config = dict(
    arch='unet',
    model='spectrogram enhancement model',
    dataset='short made-up English sentences, spoken by a formant synthesiser in many voices',
    train_examples=26041,
    n_mels=64,
    hop_length=160,
    input='log_mel',
    win_length=400,
    task='enhancement',
    loss='mse',
    norm='batchnorm',
    activation='silu',
    pixel_unshuffle=2,
    widths=[64, 64, 128],
    blocks_per_level=3,
    block='sep',
    attention=False,
    upsampling='pixel_shuffle',
    init='torch_default',
    residual_init='none',
    optimizer='adamw',
    lr=0.0019,
    beta1=0.9,
    beta2=0.999,
    eps=1e-08,
    grad_clip=3.0,
    steps=23300,
    batch_size=64,
    epochs=57.3,
    lr_schedule='cosine',
    final_lr_fraction=0.01,
    warmup_steps=1160,
    weight_decay=0.1,
)
Rows from block 9, named by matrix and row number. Each number is 128 + 32 x the weight over its row's rms, rounded and kept within 0 to 255. All counts start at 0. Numbers have three digits each. After the name is the row's rms in percent of the matrix's.
# convs0: first depthwise 3x3 conv (model.decb.0.1.convs.0.weight, 64x1x3x3), a 3x3 kernel
convs0.0 095:155148114121113086096059131
convs0.1 094:056121095120141126178139128
convs0.2 107:125135197136128108079101156
convs0.3 094:126112074126141105156171076
convs0.4 097:141115119127090133149045124
convs0.5 105:158111088168148116160149075
convs0.6 113:085099132126140145150167191
convs0.7 113:134146177095117186093103132
convs0.8 107:142119061128110127099110182
convs0.9 087:159156115155157172155129183
convs0.10 101:072071096137145147138152146
convs0.11 093:140108053152118132164154111
convs0.12 092:192135127162126111126109071
convs0.13 100:092066128119092089110156123
convs0.14 093:165154091139124101160112068
convs0.15 097:147123182125110123070088153
convs0.16 121:099176184128138126126088094
convs0.17 112:107161170157141085104158168
convs0.18 095:115139069127151118173167165
convs0.19 094:090061119100111150144142163
convs0.20 114:112084207144130116119137115
convs0.21 091:108084132103144186160167115
convs0.22 099:158169129142152132118094061
convs0.23 095:108105069119131092130117070
convs0.24 115:205133106142129136168112104
convs0.25 115:174131096165117098176129091
convs0.26 092:074162089127143166143124170
convs0.27 103:211136106156139125147116108
convs0.28 114:149164119130126129095050140
convs0.29 111:116171189111129134082096135
convs0.30 089:185151175147101134088104130
convs0.31 077:102162154091140175099140173
convs0.32 099:090117142122107108088100193
convs0.33 108:074087172108127166138144150
convs0.34 111:129171184100135163093104111
convs0.35 105:104121087134139113182184150
convs0.36 109:101140154127114122068190131
convs0.37 088:170178167151116150107085123
convs0.38 104:091114178136116138137069164
convs0.39 097:119061074128091118114138129
convs0.40 089:081109140072103144094138163
convs0.41 096:076116167095090105117093105
convs0.42 091:105092064101106126106095105
convs0.43 101:147145136096132134055094159
convs0.44 095:157168130140139142125166198
convs0.45 094:092104162149097124180100092
convs0.46 068:167132169152133152155144190
convs0.47 099:160102055158111111154134129
convs0.48 099:157123196115131162094101107
convs0.49 118:126115094166127091199126118
convs0.50 111:061133181098125147149136116
convs0.51 118:156148125082118186127113080
convs0.52 078:162111143161137151183165166
convs0.53 106:135083060134119121151147165
convs0.54 098:085059128112118142129150168
convs0.55 095:195120097169125116161138103
convs0.56 086:149191167115166154122107104
convs0.57 085:089104163080125107088141166
convs0.58 116:110193112133119104115085170
convs0.59 111:082102167083143149112171118
convs0.60 095:097065150149114121177152116
convs0.61 103:142177150175166084111123112
convs0.62 079:097137157157175140178161106
convs0.63 084:080135118055103149120141115